config = dict(
    vocab_size=43,
    embed_dim=384,
    encoder_head_dim=16,
    encoder_bias='all',
    encoder_qk_norm=True,
    encoder_parallel_block=False,
    text_encoder_fused_qkv=True,
    text_encoder_bias='all',
    text_encoder_qk_norm=True,
    text_encoder_parallel_block=False,
    nesterov=True,
    orthogonalizer='newton_schulz_5',
)
Rows from block 2 of the audio encoder, named by matrix and row number. Rows with one number belong to one neuron. Each number is 200 + 20 x the weight over the matrix's rms, rounded and kept within 0 to 999. All counts start at 0.
# fc1: MLP up (encoder.blocks.2.mlp.fc1.weight, 768x192), inputs 0-191
# fc2: MLP down (encoder.blocks.2.mlp.fc2.weight, 192x768, transposed), outputs 0-191
fc1.362,186,202,196,206,190,203,199,213,178,195,216,196,199,209,197,198,216,202,213,194,203,205,205,201,205,199,194,199,210,201,180,173,196,205,198,180,207,211,193,179,202,201,195,198,193,215,189,199,204,192,207,205,208,186,217,195,185,207,217,194,207,196,193,203,213,169,188,190,205,226,180,205,192,188,218,201,215,230,192,215,213,206,215,199,221,203,212,199,219,207,195,208,215,195,207,195,197,207,230,226,211,199,214,198,195,194,199,220,198,213,209,183,198,211,184,186,191,193,200,204,207,185,199,188,187,203,215,204,203,213,187,218,219,209,171,190,205,187,204,191,207,204,206,209,199,199,212,188,183,198,182,217,176,201,197,193,171,199,207,197,207,190,181,212,201,209,203,210,203,206,202,192,211,205,228,202,216,201,198,212,199,197,200,200,180,220,190,196,189,193,191,208
fc2.362,200,194,208,212,196,197,191,187,202,202,203,202,203,201,186,186,207,206,181,201,206,213,205,197,199,201,205,197,195,187,198,206,195,209,213,212,187,213,207,196,205,218,191,203,194,212,204,194,208,197,202,190,216,205,197,217,204,198,201,204,203,190,197,188,218,207,190,218,215,215,188,186,208,196,181,197,210,200,211,191,190,182,188,215,189,194,189,198,195,203,209,215,192,204,196,198,189,186,196,199,206,217,226,192,239,195,204,201,204,225,211,214,194,213,198,205,195,198,208,213,200,200,199,203,191,198,201,217,209,190,216,216,225,222,186,214,204,188,189,191,207,185,198,187,180,207,189,208,207,221,206,206,199,200,206,199,189,198,194,208,193,194,205,201,207,204,195,188,195,215,208,203,208,193,206,199,206,197,193,202,206,180,197,209,199,196,193,198,192,204,187,198
fc1.363,203,195,198,190,187,185,203,193,199,200,220,216,180,194,201,190,186,206,198,171,211,194,184,199,184,194,188,160,209,176,203,200,189,191,236,178,200,181,193,211,205,175,203,201,198,181,221,191,209,193,205,211,202,204,166,187,213,160,219,221,210,200,203,186,203,203,202,181,181,193,182,191,226,192,192,216,217,210,216,230,197,216,182,185,223,197,198,187,211,206,191,196,214,168,186,208,191,189,204,203,185,186,201,191,191,198,171,225,179,200,210,178,208,190,206,176,210,212,182,207,199,199,186,189,185,187,194,157,199,201,206,195,222,205,198,196,220,204,223,189,213,185,186,206,163,172,186,225,213,198,182,214,190,178,197,186,203,187,172,200,184,208,213,189,199,212,185,173,182,186,208,215,211,219,176,192,230,171,225,208,199,174,172,216,208,199,209,185,205,204,212,192
fc2.363,190,185,211,210,185,224,201,175,199,163,199,221,224,201,213,185,203,224,187,213,198,190,197,200,184,184,185,216,218,223,239,217,199,191,206,203,213,186,204,191,169,228,188,208,208,201,206,216,202,188,193,213,202,167,186,218,212,205,185,199,168,190,202,184,180,176,191,190,199,200,201,197,196,179,209,173,200,227,184,182,220,184,207,216,206,185,215,212,201,193,171,237,172,207,194,204,188,213,193,196,213,202,207,194,199,189,146,185,195,174,208,207,216,186,209,178,206,188,200,185,207,205,173,187,190,188,204,211,215,206,209,186,199,212,207,221,221,172,200,194,200,184,181,229,212,209,203,194,204,194,188,184,205,195,158,199,207,213,211,202,226,191,200,170,206,209,218,187,189,232,181,241,190,187,165,183,191,180,184,202,199,181,202,187,181,216,176,215,198,199,230,196
fc1.364,206,198,198,203,197,199,203,205,204,198,200,209,188,192,194,188,204,195,210,200,201,194,191,201,202,203,191,205,205,200,204,200,212,199,205,203,210,199,209,201,187,193,200,197,202,205,204,211,197,193,203,195,202,195,201,196,201,198,199,200,197,206,199,204,203,202,206,202,192,202,198,194,205,201,205,200,203,208,205,212,198,199,201,200,200,200,202,207,201,196,206,204,204,192,207,198,194,207,196,197,201,190,194,193,182,194,189,203,203,191,206,195,196,208,198,198,205,194,195,204,204,202,193,195,182,199,204,199,208,202,193,192,201,196,205,207,200,191,208,202,204,195,198,197,197,201,207,199,188,195,197,204,197,195,203,198,207,193,188,189,199,194,191,191,205,195,193,201,196,207,201,208,199,211,194,207,205,197,200,198,196,198,206,199,199,197,202,204,208,202,211,200
fc2.364,196,194,200,201,199,196,201,202,197,195,202,193,209,204,205,203,207,209,185,198,199,199,190,198,192,201,194,191,200,197,202,198,196,201,202,191,209,196,202,196,201,201,200,197,200,197,196,201,198,200,205,202,186,184,196,202,203,193,194,205,205,197,205,198,200,189,202,201,204,212,206,205,193,191,198,197,190,202,188,193,210,207,199,191,202,194,197,207,198,202,193,197,201,202,203,198,211,201,196,205,202,197,193,200,203,195,194,190,194,196,203,210,201,196,203,198,193,204,202,191,204,193,204,194,202,195,209,198,207,206,194,205,205,199,196,204,205,190,198,191,211,201,193,194,194,191,198,215,208,199,200,204,210,188,189,203,199,212,205,205,204,197,215,202,202,202,209,199,208,188,196,194,187,189,194,191,201,200,203,197,207,203,197,198,204,202,200,209,196,204,194,196
fc1.365,199,201,199,205,206,204,205,194,197,205,200,190,209,202,208,199,198,198,204,189,198,198,203,206,208,202,198,201,201,201,197,201,199,194,195,199,194,207,196,207,198,196,198,193,203,202,201,195,204,197,204,199,194,192,188,201,195,202,200,197,193,200,194,202,201,192,197,187,210,200,199,202,198,200,199,202,198,200,198,203,196,203,201,194,207,204,191,203,196,195,198,204,200,199,198,202,201,199,196,195,198,197,199,211,203,202,206,201,198,198,195,202,190,200,204,209,196,198,197,195,198,199,208,194,198,203,195,197,198,204,207,197,199,202,197,202,199,192,195,202,202,202,204,194,199,193,199,192,205,210,199,203,203,203,206,193,191,194,201,199,199,200,196,200,200,197,207,202,207,197,203,194,204,207,199,198,203,199,191,196,206,194,198,201,206,203,204,196,197,203,205,205
fc2.365,199,202,202,192,196,208,195,201,193,191,200,202,203,201,205,199,198,199,197,198,205,207,207,202,203,192,201,197,200,201,212,196,205,205,193,191,197,193,200,196,198,190,200,192,205,197,198,198,200,202,196,193,207,206,207,202,203,196,196,202,202,202,201,200,199,207,201,212,201,194,188,206,204,202,197,207,205,197,203,193,203,200,195,206,200,196,201,195,203,209,197,201,193,207,205,206,198,202,206,204,199,198,206,202,193,192,198,192,209,204,201,189,199,197,200,197,202,192,198,196,200,194,198,202,197,204,202,211,205,199,200,204,203,196,209,194,208,195,203,209,199,200,192,196,186,197,203,197,199,200,196,194,203,198,193,197,206,202,191,193,200,194,204,194,198,200,193,202,191,196,200,205,197,198,194,201,197,197,196,211,197,193,200,196,200,196,192,211,201,192,191,200
fc1.366,197,199,204,198,201,205,200,200,204,199,197,192,201,194,202,202,194,200,199,192,196,197,199,200,202,200,193,206,196,201,198,199,198,208,196,199,203,206,205,198,200,197,201,201,200,207,203,195,198,199,205,204,199,198,195,205,204,206,199,202,199,200,202,205,195,203,200,194,202,196,197,202,199,197,194,200,195,200,202,202,198,202,203,204,200,205,202,202,208,198,202,203,207,199,198,203,204,197,201,192,204,195,199,195,200,204,201,202,199,200,202,196,203,203,200,204,205,197,199,203,200,202,201,199,195,200,197,197,204,197,200,201,203,204,198,197,195,199,194,197,204,199,198,204,203,200,198,204,207,205,196,201,203,195,207,204,207,198,194,203,201,196,198,199,196,198,198,203,201,204,195,198,201,196,198,196,202,201,208,197,198,198,204,194,199,200,200,202,196,205,199,203
fc2.366,195,200,195,204,193,199,194,199,203,194,203,201,204,198,194,204,206,198,196,199,200,206,197,198,198,198,203,201,198,192,196,202,202,194,199,199,202,194,195,198,206,197,201,196,203,197,198,206,203,200,195,201,204,200,205,195,198,204,204,203,204,196,205,195,196,205,197,195,197,195,195,194,207,205,204,195,198,201,197,203,203,201,194,203,204,202,204,205,201,200,198,197,201,199,197,200,201,196,205,197,201,202,200,195,203,195,204,204,198,198,203,206,205,196,209,203,195,202,197,197,204,201,196,202,205,204,204,202,203,198,203,195,195,194,208,203,199,199,197,197,198,201,202,203,206,199,201,202,198,197,196,197,202,203,200,195,203,204,197,204,197,198,200,200,197,194,198,202,196,196,196,201,197,206,205,195,203,202,192,197,197,195,197,206,202,205,202,205,205,202,198,199
fc1.367,192,196,186,205,194,194,192,203,197,193,213,204,204,213,210,199,176,200,201,184,214,207,185,200,206,208,193,192,207,208,204,191,208,206,215,190,200,183,197,206,208,195,202,208,191,180,194,203,212,220,205,206,219,201,207,208,196,191,205,216,195,195,193,201,216,209,188,194,206,194,199,198,195,197,218,187,213,187,185,190,193,208,192,196,204,193,208,198,190,207,202,182,215,192,208,200,209,203,202,199,198,196,184,217,185,208,199,196,188,201,208,208,202,202,187,203,203,219,188,200,188,207,227,200,198,203,195,189,211,211,197,206,202,211,203,209,200,197,187,195,201,217,210,196,204,198,191,197,186,194,199,185,204,187,191,178,197,184,189,190,207,201,193,206,205,205,192,188,208,203,209,209,193,213,196,207,179,199,200,199,202,224,208,206,203,210,191,206,203,200,218,205
fc2.367,206,196,205,199,205,198,188,197,213,196,194,200,181,187,200,195,199,189,192,208,174,207,220,216,208,197,215,199,202,201,193,206,191,186,208,202,202,201,191,207,194,190,212,174,213,208,188,192,186,188,197,200,200,200,200,199,207,185,194,217,189,211,196,205,191,202,195,204,188,202,199,188,195,198,202,203,202,195,188,203,206,191,210,210,191,195,190,183,191,191,201,210,208,215,207,198,211,193,200,218,201,206,213,186,193,202,197,191,199,191,184,205,186,192,211,200,181,180,201,201,204,191,202,194,189,211,216,189,204,213,191,204,199,197,207,202,192,203,212,198,207,192,193,195,213,200,188,193,190,213,196,199,181,219,204,205,204,210,200,207,198,187,191,197,187,196,194,216,183,186,191,200,196,196,191,213,213,193,193,203,188,196,189,206,206,207,227,186,189,218,195,206
fc1.368,197,204,202,194,194,207,207,194,204,203,194,198,205,207,202,200,195,197,207,197,202,204,196,197,194,202,203,205,212,209,206,204,206,205,193,195,203,197,199,201,203,195,199,199,200,203,199,200,192,190,198,203,198,196,199,203,203,198,204,203,203,204,199,196,196,208,199,206,213,209,204,202,203,195,204,199,203,205,205,209,194,198,203,195,199,193,203,208,202,198,208,199,204,202,203,206,199,199,196,203,201,198,203,195,192,198,200,215,200,197,193,202,199,198,199,196,209,210,205,204,201,196,206,209,196,204,205,197,202,212,204,201,193,198,209,204,196,201,202,196,195,202,200,206,203,196,193,204,205,203,196,193,201,206,199,195,208,197,195,204,200,198,202,191,202,192,193,200,200,209,194,189,200,194,203,194,198,191,195,200,200,197,200,201,196,197,206,203,200,201,202,207
fc2.368,207,200,189,194,197,196,207,200,201,200,196,204,189,199,195,205,197,206,197,204,200,195,199,198,203,201,208,200,198,205,203,211,192,198,212,195,195,201,197,196,208,194,204,195,207,202,198,200,197,199,198,192,200,202,199,205,197,204,206,203,199,207,201,198,196,209,197,187,202,196,200,199,193,199,204,191,201,209,192,197,201,206,196,198,195,192,203,200,206,195,200,197,203,198,190,198,208,199,204,197,201,193,202,196,200,197,194,198,195,206,206,194,200,199,197,201,202,208,199,205,208,205,200,194,205,204,207,195,197,200,201,202,195,198,204,203,193,196,198,200,194,207,199,199,210,201,197,204,199,194,194,200,202,193,198,197,199,210,195,201,211,203,191,208,197,207,204,195,200,191,198,212,202,201,196,211,204,196,200,191,201,190,190,205,207,206,198,203,210,206,198,202
fc1.369,205,193,193,205,198,195,216,206,197,204,193,201,195,200,190,205,208,210,189,212,199,197,198,201,187,198,196,202,203,208,191,199,202,207,203,201,202,191,201,188,209,197,205,198,196,212,203,197,211,196,199,190,198,213,196,195,192,180,203,193,213,190,200,199,209,206,216,199,196,217,194,190,218,201,189,196,200,195,193,193,205,211,210,204,191,193,218,209,203,197,215,207,204,192,206,188,201,206,204,209,192,203,200,195,199,203,202,203,202,197,197,197,205,196,209,208,200,205,211,199,199,200,191,205,195,201,215,200,204,202,211,202,205,218,194,203,205,200,202,203,215,209,204,206,195,191,198,194,196,200,213,194,192,206,203,199,210,211,200,203,199,192,203,201,209,206,192,190,207,195,208,195,206,195,197,199,205,207,199,201,205,201,207,201,201,209,207,209,189,209,178,205
fc2.369,208,193,204,203,199,196,183,199,200,203,197,204,207,215,203,199,196,208,199,221,207,189,201,194,206,207,206,201,196,193,197,200,191,199,189,198,215,206,216,208,184,194,204,196,204,198,202,207,203,196,199,199,195,190,211,198,201,223,198,194,189,203,196,208,200,188,197,205,206,208,200,194,185,199,188,206,208,200,202,200,200,197,204,209,195,202,191,195,196,196,190,186,203,200,204,209,202,207,206,201,211,202,196,187,206,215,203,195,196,185,207,206,204,201,201,189,208,196,192,213,215,201,203,185,205,197,191,206,205,211,204,198,194,192,192,205,198,201,198,198,202,210,199,194,196,199,205,199,204,209,198,195,194,207,193,193,196,194,211,201,194,202,206,209,207,200,204,193,196,205,200,212,206,204,206,206,204,200,192,196,207,206,205,197,198,217,191,197,202,204,204,196
fc1.370,211,190,209,229,221,201,223,190,205,196,211,229,187,198,178,205,211,203,233,201,205,197,222,194,199,199,208,205,197,223,178,240,195,193,182,185,243,201,178,207,217,187,226,217,218,233,206,216,204,193,198,231,205,177,207,171,197,186,197,221,184,188,181,201,186,233,211,189,226,216,190,228,194,195,204,165,236,229,216,220,176,193,212,181,192,175,214,215,193,193,190,224,199,223,173,222,198,230,195,213,217,173,202,229,188,177,227,191,189,183,190,173,197,199,221,211,159,200,172,207,190,189,195,207,173,194,201,225,207,211,215,174,210,212,199,249,225,180,181,190,231,227,192,225,249,185,198,199,222,213,184,182,209,224,186,228,184,221,174,205,219,200,198,206,200,225,222,187,219,194,219,235,192,196,198,186,199,154,215,207,196,193,226,209,204,197,223,177,220,209,203,223
fc2.370,187,192,225,182,206,212,184,207,183,203,184,214,204,196,169,198,191,185,230,213,199,159,202,189,225,225,191,198,224,202,212,188,184,192,235,195,199,206,192,189,219,197,212,216,214,221,200,197,201,200,232,193,220,200,219,165,155,190,232,192,236,192,203,226,203,196,167,202,187,212,208,216,199,191,219,209,173,196,173,204,198,199,199,222,198,194,199,205,201,212,194,223,178,196,190,188,202,200,210,200,194,198,207,189,211,184,157,213,199,233,204,165,231,204,177,219,214,171,213,197,209,212,210,188,215,184,188,190,219,206,190,153,190,204,212,214,214,202,208,213,195,222,206,195,205,177,179,207,181,198,199,190,244,204,221,163,189,181,192,200,183,204,222,222,167,194,224,211,198,187,187,231,180,195,222,219,248,166,188,193,198,188,171,207,210,198,182,200,202,227,186,192
fc1.371,184,188,184,208,187,182,202,198,195,192,231,201,212,209,190,204,186,194,192,225,200,180,219,188,191,212,180,186,197,200,184,185,195,204,216,218,208,204,189,175,197,194,204,220,195,213,198,191,207,183,203,215,205,181,213,216,193,192,220,200,192,201,221,174,203,188,226,199,213,226,216,199,191,202,198,198,216,199,190,226,199,205,218,199,226,191,199,199,213,202,190,185,207,190,210,207,208,215,202,239,210,228,208,171,190,197,171,197,198,203,185,194,208,205,213,181,201,218,203,236,203,181,189,214,184,202,197,203,177,168,187,176,179,203,173,215,206,187,210,168,208,195,184,210,170,200,183,166,187,194,205,198,187,202,183,198,167,170,207,188,212,196,214,182,216,196,194,182,191,200,190,181,196,209,213,183,196,202,235,226,218,180,192,180,190,229,197,192,202,211,196,214
fc2.371,199,190,199,205,220,219,226,180,208,208,186,211,216,210,220,216,224,207,200,185,190,191,209,189,192,172,191,202,183,172,190,207,192,204,235,188,216,210,200,196,228,202,223,219,213,168,190,188,199,196,219,199,208,231,194,224,199,236,197,206,215,211,195,195,200,202,187,197,193,212,220,192,217,191,217,186,205,219,202,190,211,162,215,203,161,191,205,220,198,187,222,230,203,193,207,191,207,184,194,213,212,176,225,187,207,196,182,197,196,215,200,214,176,195,203,217,193,200,209,207,222,190,195,207,175,190,186,207,198,192,202,189,209,206,191,208,191,205,196,194,200,189,211,182,228,201,199,224,213,195,202,210,189,203,187,195,187,207,182,204,201,193,170,201,190,194,196,201,208,201,215,186,208,197,210,202,218,196,210,226,199,200,210,226,181,198,190,204,223,194,188,183
fc1.372,238,201,220,197,179,180,222,138,171,214,193,207,190,196,194,160,139,173,213,179,228,152,219,246,194,177,182,172,210,238,191,183,159,199,198,198,203,251,195,234,213,220,182,246,204,185,240,200,201,175,166,192,204,161,189,209,218,184,179,185,152,180,215,174,221,234,197,212,194,151,179,182,204,204,188,235,224,193,189,195,203,250,208,207,229,224,200,182,175,192,165,199,221,237,181,218,167,236,197,197,187,223,198,207,196,175,208,191,238,193,237,217,244,219,230,202,217,182,172,189,219,244,225,177,149,216,176,207,220,229,166,211,201,190,270,179,188,156,149,198,162,176,245,219,196,161,209,222,167,181,229,207,207,194,194,182,201,200,228,181,225,221,215,206,188,205,200,228,236,187,188,229,216,215,157,179,200,239,199,218,210,189,218,206,196,216,185,181,192,198,215,229
fc2.372,211,238,170,203,214,211,204,201,226,182,193,210,200,208,229,194,194,231,173,234,205,230,198,209,215,203,169,154,223,216,205,182,226,182,211,222,184,170,216,195,212,183,187,160,231,203,202,212,193,207,222,181,198,220,198,219,171,223,204,194,186,171,187,218,191,218,214,207,204,189,237,164,225,165,184,210,191,237,210,231,177,216,193,234,185,161,164,198,243,212,219,220,189,217,201,208,180,215,200,215,211,191,166,181,219,187,192,220,196,222,219,238,188,210,205,206,165,210,221,204,211,216,210,204,200,203,225,180,177,190,190,202,176,210,223,216,212,206,198,203,207,193,239,151,181,135,173,176,196,212,183,232,194,232,194,187,211,192,152,172,196,214,219,181,198,201,191,191,196,209,207,187,197,183,226,215,238,208,212,166,197,194,226,224,220,199,198,199,229,193,198,194
fc1.373,247,168,205,247,230,185,209,225,209,183,133,237,218,155,186,254,211,186,207,193,165,160,185,187,225,186,202,190,195,139,169,190,214,124,189,207,142,145,194,199,204,171,227,133,209,205,202,171,241,220,186,201,251,219,212,177,157,236,212,193,209,193,167,168,241,212,193,155,171,155,153,154,198,191,251,236,196,242,174,230,203,183,213,165,157,171,195,176,172,178,154,233,214,207,231,199,199,188,179,206,166,231,204,218,231,210,211,189,183,212,162,242,167,175,214,250,224,261,226,179,209,224,272,231,193,230,162,229,243,201,246,238,151,203,176,238,183,181,198,162,212,209,171,187,188,175,177,189,200,197,174,169,204,191,188,215,234,190,200,172,235,196,135,225,156,225,167,181,158,205,189,200,239,206,208,189,223,193,258,206,227,240,196,195,188,171,230,209,197,153,191,218
fc2.373,238,220,205,203,179,230,168,197,225,193,205,205,152,243,163,163,162,167,164,228,175,121,189,324,258,219,246,194,220,215,173,189,224,228,162,208,189,229,197,172,198,193,165,188,176,188,203,189,245,210,236,185,204,165,176,165,161,183,163,151,136,237,201,169,156,198,165,171,216,157,243,163,206,174,223,146,203,200,217,131,239,188,167,161,219,193,206,144,182,199,195,246,194,190,240,201,175,207,174,218,208,194,161,235,212,229,200,211,215,220,206,157,195,135,194,194,167,255,160,189,221,217,265,211,211,199,266,215,234,202,223,237,210,170,216,219,206,243,190,188,242,167,177,203,158,223,202,217,258,170,222,152,238,207,212,224,179,167,198,232,228,139,181,230,201,219,205,196,190,216,164,171,219,154,226,196,204,197,154,183,212,172,229,193,175,142,191,205,195,200,191,263
fc1.374,198,222,197,219,201,195,185,222,211,206,186,183,183,191,170,197,232,176,193,229,197,204,193,193,183,187,187,178,207,212,217,226,194,221,204,211,192,205,211,192,179,178,220,217,223,210,189,203,210,196,196,183,217,187,220,192,190,201,191,208,178,225,187,205,205,189,197,174,195,195,199,226,196,216,204,206,188,207,206,178,197,184,208,195,208,181,191,183,178,187,209,209,199,197,197,212,179,168,207,197,199,217,194,197,191,202,192,202,187,195,208,198,200,213,196,204,209,197,189,200,186,186,191,224,170,201,182,220,188,196,205,193,207,189,216,196,203,192,197,216,182,210,187,184,194,197,206,201,179,166,188,201,179,184,200,206,182,171,205,191,184,211,216,214,190,213,204,181,209,190,215,218,210,191,200,206,195,195,212,188,195,185,217,175,214,199,195,207,204,207,200,211
fc2.374,181,214,198,213,185,214,204,205,191,207,178,220,192,206,214,198,200,188,193,211,196,173,180,175,192,200,222,205,194,192,194,215,196,186,204,220,212,202,195,212,201,209,187,198,219,188,225,200,197,192,196,228,187,216,214,220,202,202,190,179,202,208,199,207,206,206,193,217,203,226,195,193,214,212,213,195,166,213,185,207,213,211,205,190,174,193,188,203,213,207,226,209,203,197,240,199,191,205,203,213,227,187,197,196,220,204,185,200,167,189,197,205,210,204,205,206,186,208,210,217,212,186,215,184,200,200,220,177,219,191,197,176,178,206,177,191,192,197,195,197,182,207,209,191,190,204,217,196,201,232,183,206,198,200,188,216,171,236,203,182,221,207,195,215,203,195,205,184,194,212,218,208,207,185,203,191,217,206,216,198,209,212,176,192,203,189,195,229,202,206,187,209
fc1.375,203,203,201,196,196,194,192,205,205,195,199,196,193,211,200,203,205,202,196,209,196,198,202,202,199,200,200,206,198,196,197,204,204,195,201,207,203,206,202,199,196,196,197,201,201,198,203,197,196,203,199,205,200,198,210,200,196,205,192,196,200,205,195,201,203,194,204,204,202,206,200,197,197,202,199,193,208,201,201,202,202,204,208,203,199,200,203,192,203,205,203,201,194,196,200,203,206,201,199,202,202,194,196,207,198,194,196,200,205,198,198,193,201,199,195,197,200,196,194,195,202,205,206,202,204,196,193,203,203,195,200,201,207,199,203,198,202,203,207,200,201,201,197,207,198,201,196,199,199,196,189,201,198,199,203,204,209,198,203,203,202,201,200,194,201,201,196,195,198,193,199,198,203,194,201,203,197,196,197,196,196,202,195,206,202,202,194,198,201,207,198,199
fc2.375,201,195,201,195,197,199,196,198,198,194,204,198,202,202,199,196,200,198,205,194,196,205,194,203,204,206,193,199,196,200,200,207,201,208,201,197,204,203,197,203,195,199,203,201,201,201,195,198,192,194,198,198,203,203,191,196,199,196,200,195,194,191,205,200,199,203,195,197,194,197,199,197,204,204,201,204,197,203,200,201,205,197,194,201,194,201,199,199,205,194,199,201,203,195,197,205,193,197,201,196,195,210,206,195,204,194,205,197,192,201,208,197,203,198,202,204,199,192,197,205,195,192,192,207,191,205,198,206,198,199,193,206,200,200,191,200,204,198,195,195,194,204,197,201,202,199,206,200,198,196,204,195,202,209,201,203,203,208,193,207,203,193,204,197,195,202,206,202,207,200,197,197,200,195,196,196,196,197,205,206,205,207,201,200,203,200,204,205,199,192,197,197
fc1.376,200,204,196,201,183,190,210,207,196,198,205,202,197,185,188,207,199,182,212,194,209,192,197,206,185,196,198,196,179,192,213,214,193,194,204,207,204,222,188,202,205,204,206,204,199,207,211,198,216,196,202,190,192,187,197,189,190,204,203,194,208,207,200,198,191,193,201,220,206,210,185,209,194,211,205,198,194,204,197,190,190,208,197,183,191,198,198,199,207,195,195,202,201,222,205,199,203,211,187,200,186,205,191,199,210,196,192,209,206,202,198,194,195,207,218,203,195,192,205,197,200,216,199,191,196,195,197,219,204,199,192,200,208,192,193,204,209,212,204,203,183,201,193,202,198,192,210,217,177,210,189,215,214,204,185,190,208,205,195,203,210,196,200,207,183,199,211,198,184,201,210,180,185,205,217,196,197,199,198,202,204,196,199,179,209,201,191,192,201,210,187,210
fc2.376,191,195,191,188,200,187,189,190,215,199,204,208,198,207,205,209,182,195,207,204,196,196,200,192,200,195,190,198,195,204,210,209,200,197,213,188,199,205,205,210,210,202,198,208,202,200,206,206,206,208,192,201,211,205,193,208,209,197,201,207,193,202,194,199,200,206,201,190,199,207,191,206,192,199,194,196,197,197,203,211,212,200,222,207,197,192,190,206,200,188,205,205,206,204,187,199,194,207,211,203,196,210,202,206,211,188,190,198,192,197,198,198,201,205,199,205,198,214,196,211,215,210,198,196,205,197,196,196,202,196,202,200,194,201,195,194,196,202,185,197,197,198,202,190,207,203,203,198,203,197,219,198,209,196,199,195,191,194,194,203,214,200,187,199,197,212,192,219,209,210,193,217,196,189,203,208,191,204,198,207,205,207,193,213,216,198,202,215,204,197,198,204
fc1.377,207,216,188,191,169,190,191,202,196,199,207,189,194,186,193,202,194,186,194,204,201,189,201,198,187,192,210,192,212,212,186,194,209,222,183,212,190,214,203,204,192,196,194,206,203,198,212,201,186,180,210,201,202,205,184,196,206,209,190,222,237,198,201,207,211,197,196,210,198,195,211,205,210,212,192,221,190,191,181,201,208,207,214,196,200,204,206,195,213,215,209,212,209,219,205,208,201,200,192,204,193,219,191,225,200,183,212,211,185,192,189,204,213,187,206,193,205,194,181,195,195,206,218,199,196,213,192,192,198,193,186,192,196,193,208,186,185,210,193,211,193,193,195,212,195,184,200,202,213,211,207,191,186,201,178,189,205,198,189,198,201,199,192,199,200,206,187,208,177,210,208,200,218,209,193,203,211,209,207,185,216,199,209,203,217,207,197,210,205,193,201,204
fc2.377,206,190,200,189,204,216,206,211,200,190,211,186,194,214,195,191,201,196,197,197,185,205,206,211,208,207,200,185,206,187,213,197,204,210,193,200,197,207,200,195,205,182,207,189,198,211,200,202,210,189,208,186,196,201,190,216,198,212,188,200,199,198,206,197,191,217,188,202,190,198,194,203,185,202,194,200,216,200,199,211,197,200,194,196,201,198,208,212,193,190,205,207,214,194,192,197,197,193,216,198,207,216,205,194,192,203,189,195,203,200,201,213,177,204,198,206,198,200,189,204,200,203,198,202,190,192,184,189,198,204,193,202,208,212,205,196,205,180,193,215,197,202,194,203,196,210,198,197,213,209,197,208,203,202,195,195,202,207,197,178,212,184,200,207,194,201,208,200,215,205,215,207,197,210,218,185,199,214,196,206,210,203,206,196,207,189,186,206,204,205,203,203
fc1.378,207,205,191,197,210,205,205,191,209,188,197,206,214,202,213,199,203,192,197,197,185,186,187,200,198,186,203,215,212,201,198,202,194,219,197,203,210,207,208,213,204,186,208,199,195,193,190,201,197,202,200,197,202,207,199,190,200,198,195,199,209,213,197,200,199,197,201,190,213,185,194,188,200,208,197,200,203,195,213,200,196,204,204,198,215,207,189,204,189,197,198,197,192,207,215,194,208,214,203,184,191,194,201,213,192,191,184,197,216,201,191,199,193,192,203,205,199,197,204,204,201,202,198,212,207,215,213,208,208,198,176,194,201,198,201,214,204,193,193,189,205,202,195,198,198,200,209,192,188,207,209,215,211,195,210,200,213,192,199,197,188,203,199,190,210,196,208,198,192,198,207,189,207,203,198,198,213,191,212,199,193,200,202,214,202,200,210,215,208,200,203,200
fc2.378,200,196,203,202,210,200,204,197,197,202,209,217,196,207,204,202,197,198,195,186,210,216,215,207,204,198,199,190,201,202,206,198,188,182,194,194,185,204,198,205,198,202,210,197,195,208,198,204,191,203,194,203,196,210,197,193,218,202,196,213,188,204,183,209,193,204,195,209,195,198,203,194,190,184,205,200,197,195,203,202,208,188,207,196,207,195,181,213,197,206,195,194,199,195,190,199,198,192,211,207,200,209,206,207,209,202,208,196,207,208,199,200,203,207,196,198,210,186,204,188,205,205,186,194,196,190,207,197,205,208,197,201,202,189,197,197,203,197,202,208,200,210,214,206,195,196,200,202,211,198,204,192,196,200,199,207,205,206,215,200,206,197,199,203,199,212,214,208,189,190,195,198,191,198,194,209,195,201,189,205,207,195,200,209,203,192,196,210,180,209,209,207
fc1.379,202,205,208,196,205,203,197,201,190,185,187,207,203,202,198,202,198,204,188,209,201,206,191,191,198,215,188,197,204,197,195,194,207,200,197,205,191,208,212,191,200,201,204,205,204,193,207,193,193,193,193,194,187,189,203,201,198,190,206,201,200,192,199,202,211,198,207,203,208,198,208,216,205,195,205,204,194,196,211,201,198,199,213,201,193,179,200,191,192,200,205,190,199,207,198,214,217,199,202,212,203,198,194,187,202,198,202,205,206,200,194,196,196,210,208,199,201,199,206,213,204,202,199,199,202,200,213,198,194,206,194,202,202,200,192,192,202,207,199,198,197,191,197,211,202,193,210,194,187,198,196,203,205,203,198,206,203,202,197,202,204,201,184,208,201,198,186,210,211,196,202,207,208,194,202,208,193,199,198,204,200,203,197,204,196,195,191,214,206,199,203,190
fc2.379,193,192,204,214,199,189,195,190,194,207,203,207,208,195,210,193,210,193,200,202,218,205,199,194,200,204,202,197,189,201,205,198,192,203,196,205,212,202,199,203,189,200,193,192,200,214,205,193,203,203,219,195,205,207,194,193,193,204,198,209,196,201,193,196,200,214,200,207,208,202,192,191,196,178,188,183,200,215,193,203,198,197,193,201,211,203,194,208,186,204,196,203,208,193,203,196,211,208,208,197,201,194,198,201,209,192,193,189,203,190,200,200,196,193,200,198,195,204,201,209,212,207,207,208,192,197,199,197,201,202,208,203,204,204,205,195,199,199,194,196,206,195,199,195,192,206,206,212,206,190,208,202,194,207,209,213,205,196,203,195,200,196,196,198,199,190,204,194,206,210,200,204,200,186,211,193,208,210,185,189,195,205,202,189,215,211,197,210,200,209,191,203